From a checkpoint of a small image classifier: 24-pixel images.
Rows from block 4 of a small image classifier, named by matrix and row number. Rows with one number belong to one channel. Each number is 200 + 30 x the weight over its row's rms, rounded and kept within 0 to 999. All counts start at 0. After the name is the row's rms in percent of the matrix's.
After each channel's rows are labels from the 100 images, of 14976, where the channel reaches its highest value: "strongest on" is what is common among them. Only what is clearly more common there than usual is listed. The data: rendered solids tumbling over patterned floors.
# convs0: first 3x3 conv (model.blocks.4.convs.0.weight, 128x128x3x3, each kernel summed), inputs 0-127
# convs1: second 3x3 conv (model.blocks.4.convs.1.weight, 128x128x3x3, transposed, each kernel summed), outputs 0-127

convs0.50,108,176,196,223,184,218,122,199,190,167,233,233,197,189,229,227,204,207,183,227,181,201,192,204,232,207,227,202,167,194,197,219,185,190,154,180,170,153,147,147,186,214,201,191,227,219,236,227,166,141,199,188,159,190,184,215,220,169,163,198,153,188,142,184,156,202,183,191,172,166,199,123,233,179,211,219,180,234,159,198,189,224,177,170,194,132,183,165,206,209,227,187,198,175,167,210,223,210,209,183,208,198,237,209,164,172,163,196,156,188,174,188,146,205,235,134,159,184,224,179,220,245,88,181,168,239,166,189,182
convs1.50,120,203,158,168,198,201,197,215,178,211,213,206,218,168,185,179,181,178,232,162,168,184,215,172,142,196,161,170,231,224,181,174,174,197,148,204,168,181,173,133,202,158,190,178,171,138,164,192,183,169,150,170,211,196,158,109,208,202,158,185,149,213,169,177,131,174,153,188,167,176,225,201,218,186,151,198,112,195,159,217,167,178,194,164,169,198,195,205,177,187,149,204,219,173,191,194,186,226,220,207,169,197,205,187,208,183,195,219,222,138,215,141,163,156,198,186,188,178,190,163,167,210,153,187,202,202,174,143,211
strongest on: light from the right

convs0.35,109,182,156,154,197,152,157,193,145,222,212,213,225,208,192,226,200,217,160,238,237,204,223,224,191,169,196,224,209,221,177,235,148,203,180,143,166,201,196,203,180,212,183,154,216,153,242,204,186,167,184,169,201,150,192,254,220,199,143,195,185,190,171,211,210,136,206,215,197,104,222,200,209,153,209,209,178,193,194,224,155,223,135,201,183,220,191,221,167,200,171,155,210,169,172,215,208,226,210,203,237,181,176,147,209,207,119,253,214,163,178,199,162,217,213,208,200,175,207,162,180,215,134,201,157,151,216,213,174
convs1.35,076,185,190,175,171,173,197,219,163,147,174,178,201,124,162,154,205,177,184,188,144,234,197,212,190,201,215,213,226,220,215,211,152,192,172,169,199,229,181,218,192,186,172,184,207,174,192,195,169,201,202,154,236,165,187,173,208,196,188,209,166,156,151,197,192,176,173,200,182,193,205,199,205,235,187,181,170,192,136,198,119,93,180,244,171,143,168,205,149,169,171,167,191,165,210,145,159,181,186,193,180,218,239,202,201,200,186,164,210,155,194,183,201,142,133,181,228,216,232,199,191,159,160,185,200,215,142,184,198
strongest on: light from the right

convs0.29,086,183,151,165,190,205,211,209,201,171,177,171,170,177,139,209,242,165,146,219,225,216,179,216,166,197,181,144,181,191,208,236,248,175,218,193,206,202,195,223,201,286,216,140,194,186,204,180,237,169,214,186,235,160,192,204,185,230,245,186,224,214,181,163,191,209,193,150,197,178,163,239,214,151,183,222,219,178,162,208,230,172,225,212,154,149,146,154,216,182,196,166,176,247,209,170,181,200,175,140,222,195,196,210,218,229,145,188,236,162,187,202,217,149,208,197,208,193,254,249,160,243,203,219,168,261,228,242,178
convs1.29,106,160,179,191,187,192,187,120,168,157,112,156,110,200,167,243,181,220,184,194,227,170,201,226,206,192,180,188,157,97,199,191,179,115,207,162,236,193,237,236,233,191,175,229,188,209,180,172,209,196,207,176,158,196,191,199,167,203,166,195,207,199,201,194,195,153,216,209,203,189,196,210,180,209,225,172,221,139,218,152,193,188,148,218,193,169,204,153,232,191,221,177,166,185,191,193,229,194,106,185,180,212,171,177,190,184,180,143,217,203,208,193,202,183,195,170,199,186,200,211,213,168,210,175,174,166,197,207,175
strongest on: jack

convs0.91,090,228,170,142,207,183,215,212,195,186,230,218,152,199,185,179,203,216,152,253,241,201,224,199,187,202,212,208,227,177,209,250,190,240,217,205,204,230,224,264,173,248,214,155,200,184,183,159,203,213,182,189,199,99,185,200,247,228,213,199,191,181,200,215,209,233,170,217,208,149,239,195,218,170,158,192,183,187,193,186,221,262,222,147,162,232,197,213,228,190,176,157,202,214,168,246,195,246,185,197,249,170,130,224,252,255,158,172,242,221,192,179,196,223,211,203,224,204,236,231,150,219,206,205,142,250,236,206,196
convs1.91,086,153,162,159,162,181,192,243,163,237,189,196,231,154,209,241,173,187,194,234,214,167,185,207,193,155,206,178,182,238,175,148,166,210,187,184,184,161,150,189,212,213,206,186,160,226,165,220,228,138,237,167,260,131,182,189,186,197,138,191,170,211,183,200,176,153,198,225,201,178,193,198,152,150,170,226,171,274,174,201,183,209,142,221,198,188,181,203,237,204,221,176,211,200,183,175,191,216,202,194,198,176,153,166,181,163,182,191,215,172,179,182,131,215,189,159,162,182,152,228,219,192,177,151,163,150,230,208,160
strongest on: jack; largest object: jack; star block

convs0.122,096,190,146,226,172,171,194,237,187,180,204,187,232,198,191,243,179,234,183,247,231,219,162,227,199,188,206,168,142,201,186,175,176,178,160,177,167,188,167,182,223,194,195,188,243,162,253,226,188,175,190,214,174,164,182,236,211,184,137,176,172,150,143,194,140,201,189,190,150,158,207,190,197,154,206,218,185,223,183,253,151,240,159,223,184,163,210,161,183,184,198,173,182,150,186,205,200,205,221,167,198,188,228,198,227,185,144,179,216,187,144,214,154,220,215,177,152,183,160,168,238,215,110,205,193,200,158,210,144
convs1.122,107,196,192,173,204,193,205,230,168,208,227,190,218,159,183,184,160,145,205,192,167,217,205,171,156,194,177,185,219,233,207,179,185,215,130,196,172,200,174,206,190,182,213,151,179,170,165,207,163,192,158,164,207,193,172,143,195,202,159,194,132,206,161,190,132,195,151,198,167,187,213,198,172,196,158,196,106,210,159,213,155,159,199,165,184,168,184,207,161,182,148,192,195,190,218,168,152,204,218,211,202,191,240,200,195,201,200,203,225,119,212,127,145,157,179,204,205,170,185,171,185,197,128,150,215,191,186,175,183
strongest on: light from the left

convs0.80,119,167,211,213,187,213,146,189,187,183,230,238,198,188,214,235,222,217,190,232,199,200,203,213,217,190,231,203,178,195,192,233,173,193,125,189,172,143,143,171,187,200,194,170,224,200,246,212,163,152,209,188,159,175,184,226,213,173,166,181,124,194,140,178,174,191,180,181,147,157,208,137,226,186,216,220,163,229,175,190,185,201,179,171,199,150,194,179,197,215,225,185,193,186,174,229,209,176,220,196,203,194,241,200,159,158,158,203,162,187,166,191,160,208,226,148,132,199,237,172,190,241,83,183,173,221,172,175,193
convs1.80,113,200,177,163,197,181,200,215,159,217,218,200,221,173,187,177,190,200,228,184,172,187,191,183,123,193,167,163,223,223,169,176,174,195,131,192,179,176,161,138,195,163,187,156,189,134,157,188,180,179,167,189,203,200,185,119,202,195,152,197,139,205,188,188,143,179,156,175,141,162,207,207,206,167,149,205,110,185,173,219,166,165,194,173,166,188,200,207,175,198,168,207,218,171,189,186,176,199,223,203,180,178,198,191,215,161,208,219,239,126,194,137,146,164,191,187,181,174,182,179,193,200,152,201,205,199,176,161,200
strongest on: light from the right

convs0.119,097,170,161,215,182,208,186,197,235,174,199,160,226,241,183,237,167,241,177,223,213,254,192,212,219,188,189,203,193,197,186,159,168,169,169,124,207,208,164,210,203,183,196,161,200,190,208,223,200,167,194,167,169,170,177,200,142,214,185,179,188,213,159,174,152,178,170,204,203,183,229,224,236,180,184,170,144,216,112,211,166,215,137,210,211,185,221,196,241,198,182,181,193,204,186,188,172,208,163,161,213,197,230,179,200,162,158,157,214,160,185,172,130,161,224,134,149,183,212,208,250,246,116,227,178,214,168,190,190
convs1.119,118,185,152,172,211,208,192,206,194,210,211,245,208,191,168,163,139,139,166,212,192,215,208,204,178,159,168,213,175,210,210,155,194,208,126,193,215,203,193,171,228,168,198,203,146,200,199,176,186,209,187,183,208,157,141,152,172,207,180,153,128,195,140,166,147,173,195,233,176,199,203,206,194,171,154,185,141,213,166,215,170,143,186,184,183,198,196,210,150,165,217,218,182,192,204,201,170,204,219,212,145,207,193,199,186,171,203,202,213,138,238,133,151,154,182,165,197,190,176,155,203,227,121,158,204,196,189,173,184
strongest on: light from the left

convs0.96,091,132,128,235,240,234,203,206,227,185,223,174,209,163,189,181,223,199,195,170,186,217,218,219,177,135,203,215,179,232,253,235,204,159,180,181,214,178,191,174,243,212,212,106,205,190,206,132,214,187,183,191,138,172,175,198,254,194,198,161,202,205,209,126,219,184,207,164,180,191,183,148,193,193,174,174,177,199,215,193,211,225,213,203,169,118,178,212,172,178,189,194,144,233,235,221,211,201,210,160,174,147,224,183,206,213,167,160,206,144,168,195,203,130,198,188,185,210,216,224,147,184,229,188,208,212,182,211,218
convs1.96,088,184,171,184,112,174,196,195,189,175,153,205,161,219,195,219,179,166,149,210,157,217,187,228,212,171,187,206,175,189,196,216,175,185,174,174,159,138,234,230,256,192,207,206,163,188,152,240,211,157,163,230,166,176,186,187,205,194,204,167,172,185,195,184,203,188,190,201,183,167,110,172,172,169,161,195,202,161,237,194,175,193,149,238,183,201,217,204,204,233,195,206,156,210,188,203,246,118,194,208,177,224,247,181,218,193,213,210,203,213,209,195,163,173,139,197,193,169,197,174,221,115,165,141,200,172,160,170,166
strongest on: light from the left

convs0.116,108,235,174,168,221,200,172,191,172,216,180,221,193,177,215,199,263,225,182,208,167,199,169,190,173,209,224,176,160,171,196,229,184,207,180,163,150,221,178,168,152,248,206,235,272,144,233,214,185,243,193,167,221,210,176,233,247,244,243,161,198,215,158,202,153,199,213,162,177,188,162,185,213,212,188,185,223,190,140,225,162,224,176,178,212,117,183,199,198,215,147,151,170,220,156,196,213,201,151,192,224,210,196,223,200,237,198,175,230,170,150,170,216,151,210,196,220,200,247,237,182,250,207,189,154,230,232,143,208
convs1.116,103,241,159,237,233,228,218,234,228,223,206,197,239,243,154,221,181,192,222,183,199,199,216,223,181,223,156,181,183,234,242,180,208,215,179,204,243,204,265,159,239,181,222,170,199,248,254,213,209,178,228,225,192,178,167,232,223,199,264,207,182,201,171,156,218,177,247,221,237,246,216,253,188,266,216,169,243,167,242,243,207,203,232,180,163,168,125,164,209,222,226,220,180,211,182,191,224,221,209,225,166,229,179,160,196,236,166,214,223,164,221,174,239,210,233,151,223,255,203,187,210,220,166,189,235,211,244,218,217
strongest on: jack

convs0.77,113,241,199,231,259,237,178,190,215,176,258,209,195,209,193,166,231,205,214,208,170,241,191,230,185,202,255,221,192,207,264,248,213,205,196,207,229,172,210,181,225,281,180,149,230,214,209,179,186,181,152,216,194,148,188,171,232,181,212,160,231,215,223,174,211,236,195,225,214,166,226,228,247,190,238,191,218,221,190,233,196,222,222,173,153,167,199,194,229,215,191,234,172,242,202,237,188,203,192,182,257,196,212,223,221,264,169,165,188,179,214,156,231,198,244,188,170,220,269,252,205,262,198,212,167,283,219,211,212
convs1.77,113,193,149,201,211,161,181,190,211,231,172,184,185,231,198,278,210,177,196,199,220,217,178,191,158,197,189,150,193,181,213,223,189,113,151,210,169,153,236,224,221,227,227,180,184,166,220,211,201,202,240,179,235,183,166,192,148,215,199,211,149,188,152,184,158,179,214,211,176,206,238,214,176,217,176,201,167,237,238,205,197,229,198,238,195,191,181,173,273,166,264,237,145,189,210,206,252,198,163,198,227,172,244,191,231,225,187,190,148,157,147,148,200,206,201,196,198,220,181,208,213,234,153,153,213,188,273,206,192
strongest on: jack; largest object: jack; star block

convs0.36,098,198,186,215,224,224,190,204,244,215,223,208,170,246,133,183,191,180,137,239,168,234,192,223,182,199,211,209,207,188,252,205,239,182,197,187,212,193,200,154,233,226,227,178,242,191,221,156,163,154,151,204,211,158,187,215,242,195,220,187,223,207,194,110,241,222,213,205,212,169,206,218,255,177,137,182,233,216,193,237,223,209,197,170,119,188,191,208,231,205,196,207,161,243,153,173,204,161,210,137,204,202,203,197,233,243,165,219,210,181,218,163,197,189,213,158,159,214,230,264,223,217,215,200,140,249,238,209,198
convs1.36,097,201,163,219,182,173,217,154,214,209,162,165,167,261,168,253,176,172,205,150,199,225,197,188,154,205,147,152,194,162,211,184,175,190,149,165,156,175,230,206,229,164,216,182,192,180,230,181,190,153,220,152,219,172,186,177,192,214,201,211,151,189,179,170,156,175,219,182,165,207,238,189,175,173,187,212,186,241,207,178,188,194,180,270,200,164,206,143,265,162,229,208,141,173,214,190,260,177,162,209,204,158,238,195,212,166,210,184,170,165,200,157,203,169,178,159,193,234,147,170,145,207,161,163,226,198,217,194,196
strongest on: jack; largest object: jack

convs0.115,110,216,227,146,207,180,146,160,154,201,216,233,215,216,156,206,249,231,197,175,188,179,201,190,199,198,209,250,214,199,209,256,188,178,188,120,153,208,202,192,192,182,102,180,203,144,221,223,218,197,212,209,214,176,216,204,194,223,225,183,188,208,182,189,223,144,203,198,194,194,223,202,242,199,149,217,202,117,160,156,166,175,153,205,170,181,224,245,242,215,190,178,196,189,151,205,219,179,159,220,253,198,182,164,174,235,213,201,163,195,205,169,203,144,204,230,195,223,223,166,112,231,212,212,205,220,216,163,223
convs1.115,081,162,169,166,226,184,190,187,156,198,200,217,222,225,159,207,174,179,195,170,174,180,192,195,132,151,136,157,204,212,192,125,175,204,133,171,227,196,190,157,234,146,208,189,191,200,196,194,204,216,196,207,202,120,163,177,210,198,202,174,140,214,177,167,169,133,184,185,168,181,200,239,192,203,174,218,175,182,198,195,156,154,161,234,182,156,168,174,204,226,184,215,215,236,170,183,207,165,206,216,166,196,173,163,218,160,168,249,200,160,187,147,161,183,193,149,218,188,136,165,156,198,152,206,195,188,176,194,200
strongest on: jack; largest object: jack; star block